From a checkpoint of a small contrastive audio-text model: encoder depths [12], 39062 training examples.
Rows from block 4 of the audio encoder, named by matrix and row number. Each number is 500 + 25 x the weight over its row's rms, rounded and kept within 0 to 999. All counts start at 0. Numbers have three digits each. After the name is the row's rms in percent of the matrix's.
# conv: width-5 conv, dilation 3 (encoder.blocks.4.conv.weight, 128x128x5), inputs 104-127, a 5 kernel for each
conv.52 105:461479505511513459495499498511497519526515515471508512519529495508531509485454466469486522465479505509553513522521501515453466490503502499487503501501504543521495491454500487494489468485522537507464484497471505526508504497518418499499478516465481482483485424479493513527516504514493476472477494498471458487481475509481511503512530492513482525491530515511504515
conv.53 100:487500492470471543511488461455565524511497440472478470496540486490483473457500518535531538506498522513501563519484465430515498507494486455491486497547516523516492496465495501520530459475483494486537516519491491522497483483503551536528506532556523523511481484481475489495449515495490545462503497493525530512514519512488513499514572472508518527538571526491482524
conv.54 096:499512490471442547460471526515592522517497428512541508460435501521537500496529501476484515530507466481475498493506520516552505489509525535523496484509597524514499480496511495504511447454430460473464483480507509511484472487516499501495503522560498496522524420474491471468462486509513513477480479507490484487497503515485496506515508497494502502552533516494498477
conv.55 096:472446508544529496470486501499567504479474473497483492520538481529518504509532494471471444485508510487456520484476461457515516514522525516509511512531538500477491479471476490509520464474499476469523512500449461484459466497507542522479455444527484482489487521488485493473501487451430437533529528479467487463461483516522515500480477492492487481461491498513496502
conv.56 110:453456493520531471454455525586528512501476471499515486510539486510512534527480492517519520476503493479507467473499476494511512533497427502492507505507535539503500502525514485500561435479492495525531515491515476538499474505538484484483504499528490500500509488487496484485457520509496510510498521481501538533516523548503523498487482521506476468516493483511510503
conv.57 103:484475514526534514471497520531482517488479472497504512490470474473436445474517493492500503518496514509497452495517480484485514480477488505492512484489504509501502494531520487513574455452489513517478452486500497546533522509515483479498481471446500491493502484467471514518544490472518472535490471512495505477474509532527504514506482535498463526560538508515501503
conv.58 100:458512506491469513483500517491543519506497467519547541528520498508541520501496497503504507509487466499453506487518522517544539521504514536514524528547508489492497458515503484492507485515507481476519507522492482495496505505451504507506494456586532500480475451485490513507457466485483483498462457468468476469482478473426482495497477468464458450453552534536521472
conv.59 105:471485533523461488479497512527517501498508491504550529504503425486500507540506501514531546507506538510484463488512475474486485515510517493535542523576509497495503514539523470471460455454468483490488483515514528519519517509540481486519515484474500502516520502511523516491473468495480502483428476521510539502509498497490500490470466509486433501509531482507505505
conv.60 099:509479511504505484486476491512509518527476470508525507527480511490483504503489518460482559494520513514601507522507483466509506521515445524498519531465507541524490489502470463447469524513484482460523505501502521515545535520571475491466477554534516513498519507512491500503471497543501470470513522502474525521497492527498523515499503479490468468522456484504483512
conv.61 101:527534495477485472488512480476504474486478502529513515503446456513506484497512513528530522524506487492493508500500512518523526492495477489463475504515497458478513528505498519518549540524484452447468535492507484495499530516482476487497507501488496487488541479482515520501480520510507492507542513475471509522527528523526494496518496465514522476505498498537534467
conv.62 099:487485488513526490514523458435536511501488469460504510548550471499519502512515515511502534534518515512506505454479489444475473492527532467483504534552490479482494461518501476478497477492492473458521499501472524506486510484473506484505496519505483479484506512498499504487509504491533539481526487524538544503509515498490488490491508474471513502513496505506485476
conv.63 097:533482502497524506457475501465500509488484500487479471511547494477475458480439500501493525470507520498473518487483485536500500496505504523510510523491496486476496530507500514512499494458495512491526488521490482558491495497483476491502471464553506480489482475506499485518473469487534528451495516525503526476490470491465484504481552496481489534500497501515498496
conv.64 098:510448466479459469475509482459507475475516531527486512522501511474413445457493499500506486501500519507495480468518525494521475486537576496489513510502423461485512525475503517497505458474495480449571561499465484466447470501525562519488477473482484479510541537512489499465533493502503467528496517528477473470490502488509531513492459504521505482498478503516529520
conv.65 105:581461489527516509499498508475491503476502508553530511475499450480483468473464469507526514500508498491450491506502508579513498475523522524524514502501470478475487529519526521516502530512446497504499476491516527534498486506537479477501517544478515479493489521511526514517466534487478526503519489480486520498514514453484514513481464462509486508562484505531495480
conv.66 099:476480501524486473482467450471477477481500541481484484530534489490516524509506514500507534499547491479510524502462483495431484530520530471491482469466489516515508519503504497505468455468488486465508522519521493498522488466482484503498506496480477510515523461465483492532502537539522488514485494503487519528493485510508477475513542511513535516456492499472509506
conv.67 101:466468476509530538538485511487470484476488503480481504511519528535521519528507516488468455485488472493494519482496502469539513474490517515477479485478463490475490521470496506508489532532506496494544508508498470412498525528507512481499492459549535501487518508476482483461538525510502469503504515527517498499505517518483477471491496502538510481496443511529510508
conv.68 099:501463527483440539543516491486469499494502537493491506540518530510491502526543514515523505498479505493458538518499495512456482512527520438504521533544452485506515545501533519484484575525517519446551501498484477544496486484464511519516507496484503491502502530539492502509511520492486483544517494516488504494480461469496498502492468508512480467448556535515475451
conv.69 099:459495491465478492485493505531479498510515459509479452446452477501501494504538504520522528448495509508541459473487478464460488500529516427471450475519539504466492485520519507487447479486480486501449499512511539453511510502556464518532531554489511531532510506519484482522453448438453474448463489494496514491490504520536513502478449502518491501523471491510508474
conv.70 104:488506486485490502503512504477527495524524495533534523499477492488481511539468491544549547540509488495511575552511504501528516477505515491464473495490498505508503479490499497512527506517495502498538518488508560478531497479508516499521526565516480476511491490483493485467464535521495493474535535491512524506490500477445479492489516493493487504559476540525480470
conv.71 104:496482509501520517521494470500459494496497495506511520530567502532517515532540496499501487530511510486435485513508505522492510514492502461533542503507560511498496503505522523506463517482486510545454484491464444506528524502487454479469486462418498511503495476509502488485502512498468523515493500485506522505514499478551509482481507487495483494500525503515511475
conv.72 096:470476500515506532482494488524547501503518484451485466459463451475472485527500467496491535507493504486522460490538489453524471501510484521474484506529542518524527510502521506511530437478488491473484496511528569571529524498515487476497506567580503481493490467474480504506473465475500471442474467509501524504535536553480503507501531458492486529589559523504467480
conv.73 096:506504517492458469498487454475503486515519544441501534535515505475489505520493515507503516487489455505554519485488508487514503503489531467488493510510483508511502536482511525529518478509496481467567515515495459481468496492446550504513498473538527501480485473492494470419517517518515468546487470490473506516514478501490492497496522516522517509459538498504511531
conv.74 112:519487488479482468515493485539474501504507533496513499494495512526556508458439494513492514495473496500518555507496506522502488470483495522501496520492498486500499539393500531542529489504484515512495498485495514472467486469515462494502479497495485477475496420511525494518431489494503493433481506505480426495519516534465512523509512439522535506512490473517514519
conv.75 104:509489470452485519488502496479527509503503500525532493494473518497519479435422490511521545446476491513551499516506494512555490498501456560485482501483533531524500475484512513503501524501491482495450468436460523526482454457511414464489505548534511506503474453464479476479479496516508509460487472454488497524495488497480503511512541466492485474473497523535505511
conv.76 104:478493519505494528532506497468515505496475495467493490527532504500511501478489509505547517504514530542558479529512527535505503503480454494506482496464549528517496487506463502541564518488508467437461486513491479504529497498471512526481488482517527480483477495503506537530517519524488468508478525501492518508503494510536526496505476531495505531477485511485482499
conv.77 094:448458453469471510526502498471502506487482480457438479487494495527553530478548525497499470529508507485473479476490491472527483461502543504480491498552510491492529539512509516504518523523518508464489492501504475422474518524481490493502496467474466484488507504504493486498527499511519563518500497508546505520529519509557505505490491501561558509516508511519535512
conv.78 099:549541502504510506485509490457501497493511528500499506529569548533518482474501470483496453571549514498407546503494480498444484492492500491507532549557476479494520515484509494484482493504499485493502490503480491532490492461415509507502512462484502506491490513500469514521443479480481532513518504486488488471500498491484501512517499467474467446468548515498486440
conv.79 092:528543462441435464478493510534491503515516526490496496482473520537511509485490524513455477532500460466461544510475488504501530512502501484493499500476459478493511517442452487512575493495505512486493454483524510507505489495451513492513518507533522506493483456497490498489472499515534548472459447482559449505527503516457466480472477471481501528538536513478474479
conv.80 105:432455507524566480498510501473507477464483515473483547546523421481482504509496489444472514518476470496502463477476497505536521526495460484493532506480536524513490477523491497534540524481490522531475441426478525471511490478515502471448465505473505527511492513501490490476469490501492498517490496508526493515500510520537489467470498534492490481512535502493504512
conv.81 099:505503515511514483497494492485460448467498513510485492484473489532545511489491516496480490516522513497534517527513490487480507515515513527509483502506436474505526547549493490498497544516499502463510498507480459451486489497519455486498503547478512507514560461497482485450499474490535537559504519514476502496479497487509517508492515503509502521514518514542529532
conv.82 099:482471521518493497521501498513510523524493400435468480486497494516494494489573536517482500454466503520573469491515494468493517509508516450506491510569553544516500490512509503481457541487455508484494495487456434442489511506508518502500509509505527542525499498485497510495462458487541536510485490518506497515523493457578489488483483547515487489470486510536529530
conv.83 099:494478504483441504489494515498499498482470561495470464496479534538507528534479504488506514472484508535522535497494508489486502507512513477482492476471468505506507542496486508505541480442481519450529498490483512528491497485454529509486489517512486496494504503487499500491520515521501476507521492491492534513514501526465499502502499493487509499501509513473468446
conv.84 106:501531517492480524498518537515464469482499515486513512490470552509513501503480500494505518463503507503514443486494513518552489479477466539496497487480515503507535510470501513508522490519505501501511512481472494533509504492496521484493505508532510495492489548514521533538570536525531504448504489493496466471495488512508500493503516513514513485484455488527513482
conv.85 094:463497502501507489497497484485507498495484455493519541497499527535470445481540488495500409454458444487452493513519482477490468503531524481508515519539525504495500457519513516473492526521492484489509490467494508475522499495477496487479495452447488492534511501487479468447524479498482489518488510505493506503501506484570519496488457541529496461474503499510513499
conv.86 098:491493479489480479498515502530491500516518536513491491469414489465443462470496499499503543517518521518490537510528494451513509490474442524481486479449468504515504505470486513528550462494484467447497508486491512484488483492467497499481467502540525513494484477504530500484492519500483458457468457485512454503537512527456476485511521472494508489505546554533510475
conv.87 101:541497501494490517502524499445493540517490487490477468499512484541531514488453463507500490495502502512546447518493470459468474450450446464503519507493507512501488470511495488479463535453478498461496505498492514482506496503518495514513527516418486495504527541508499467465521517512501507551506519515508522529505474461506489495510510525510488469455547529524500524
conv.88 108:518530495469533530500491511494491495510525495542510510509498520521510527499514535543517456532511479491471519523478480486516493474479481511509520538506545512508517472506515509497486498472471479506490517519540583485532506477466491508516525506477521533543514499483483495468529517480496477470495469487529489506516508499542516524498463516486494494510506516492496536
conv.89 104:469485452480501518500498522520488496501502504487494499504520515513513523510511497505522467465508498471450492464463458449522502497489493507487489518572556513492491470511510509493522523471439449443508505525497442533516507497470493494507515506516524526511496509477467499495527483486504520505508502539550537500500491477491497508490455513486477492429508514513517479
conv.90 099:440476511491514435473514494506501478464471424451508518544550414471488490469514500520503506520502497501578461479490487473464455482478493450503514525542443463472465482507518509505502401485517512508521490486497535475487509517546531504508525550496472499515506500512508505494496511509489512515512541513473496504507516521529527498501498494515510507507480506512513531
conv.91 091:483491475470462507505503519507537519498481465505497506524513475468466471469508501479501545591542522491435525507497488507492496490481501465497504521521476483506518520515503518511491502483482507533490475501518516441498504492440508505502524517516490479483466487494494492492448472484493543523514501503508485497535543479523507490507527443454505516527502479492501486
conv.92 097:474461489488522414468518514490484477489494423432494522553549479470467492497501509495458449455468468478506488472482515489493488498541553480507508534569481474481502477513496468491469470480495508503518494523514492457476498505498501466471493494510495518514499511484496498486466456396482526503516468495521484457492487478562522477470491501477507508484470495514533555
conv.93 094:479505488477507499471486515538501490490492494485472477470511488503493476478462499516516515483481495486428503479465458469501500487501507505513492471486493513501527535545504497524530465483513508521506506488490449500490493492474499514489476460500488493492471504482477499510465510514505519480510526516509505520510501491477519523500521494487501518544421434469492489
conv.94 093:493489533533501447519479465497510495497479443484518533523531501477509511519540513502515539515508514515488486497515519511458467444470513478527517529543482491484498492525516525491450498495502486467475484491479481450492493501507493498490495498477467434432505519518504492518512491493537565491487487504474493482503520502573516512527511481505517514505482476506506485
conv.95 097:480498498496491504484483500500487492507495530461515511517496484516518553574521499471496590514520536522513455491488501505486501514506520452454486509524494501509501511528518499486467453485478462487496499500506475487496491495505508531532541535537480466497511486496492496476452524549509499457483530505479531497475505504478486503509535524510477474474490504531506463
conv.96 102:447476492493490507462501507491543491489477441479519520501510550521500507541479488511521503489504491502519450443460469467572501516528508559522542514527557491495482432503479449437410463489488524524459492509509464499500515519531469509544519484552508527532515515516524513496525502500517533476474471497491481479497469434517510491487463502493476457453507489472475450
conv.97 091:484486491496506499517493463453491501485486442458458490529529473487513511483525515456470476515474444501486513488496489435509500474487537474467479484504463502479486493510489488479442481526510483476520519502459456417493508502503538497488479493502501509502548513483490497494521498520531509531495522535505468480490475458528510488485521517521512469469452492515544527
conv.98 099:477492507508538486521513495472478496494494495514493500490495479521497500513497494500490501511531510514456468457475496465516490473471490512508486471474490495495491504504508492493520545543517513529498469487491493440522517504526477452489482476467487481456494539486487499474530517480510539519509492520562514514504473485503489489507528490511516502551464512528534544
conv.99 097:536494482470511498507469478525462454484504566477514532540532542467459486527544525498480473495493508514461526513523517498533482470452446491499498497474490489474502541511524505488478508525515519535532503486475457514512492493527523504513507495558505473438466480477501499531495498502506528471504490499479498504509496532486463489522537549531498487483472471484495458
conv.100 100:491463489513499507458427536559471512509479498537474490485486494499518498489465477485518535494481498467423507521491493509481502491479482511491499481477484506495514544496498498508538484494503527514529522517491455476505504478440486501497485485525500481494502529522498491489550547501473485516521510503503488480467486510440478510527552505495466481501499507495493543
conv.101 102:480486510512525461490516505501490479475494469481511517500492463462456471512476493523527503488504503492481537513504470470492468471494474518519488513497499514502492483503511506498513488504524488551475489494522559473509504491523490472466505554480478481484492495492501513499491500494481502470516509497551506508490499513498514482476528476482496521567464499476477565
conv.102 106:518515514467486468519503505513523507483476494493514508505434464496506502453463480479512575504501481484614491490505523487497512502507473518526522504450497499501493497481472483500531541507497521439469492532545558479481490475553491509517518574513512507495500495521508496481476509535523465509489512498491483492517526547521493492518496466462478501520489486483477484
conv.103 103:516503497498485472509505448450502509525521507479479481501520480495526477433442493517525543440473487493577482508489479478473476491514526507486473512509513529524465445507493480491452543502494482459505509521490487475474487450459464506518495520498493491495510471487503515502492499538498442502491532509512553522504462458470495494499521504508503504437475501499485549
conv.104 098:465458518500468487477491494531494512486479459503520494499525418421464517536473448468508529560511524488468465496506472520458492508518502463474491516560508514520497466530509457473493474455481503512461453507503523555508532513486458483504489500450483487521518484487501512528505471472490478510472475506481493496534506491530542512497475513471436513499562513510476502
conv.105 107:520481472488495545466501522466458496480491522470476466486462484502529510510505493522503517502446467488485512512500507507518503487500503440468509530504483477500524542538529514486445630495485508455512477515492516514484485509522455485518496534501470484522548498497483505491510521487527552518521478466488544508501511471480498524503480525487474501462527510514499493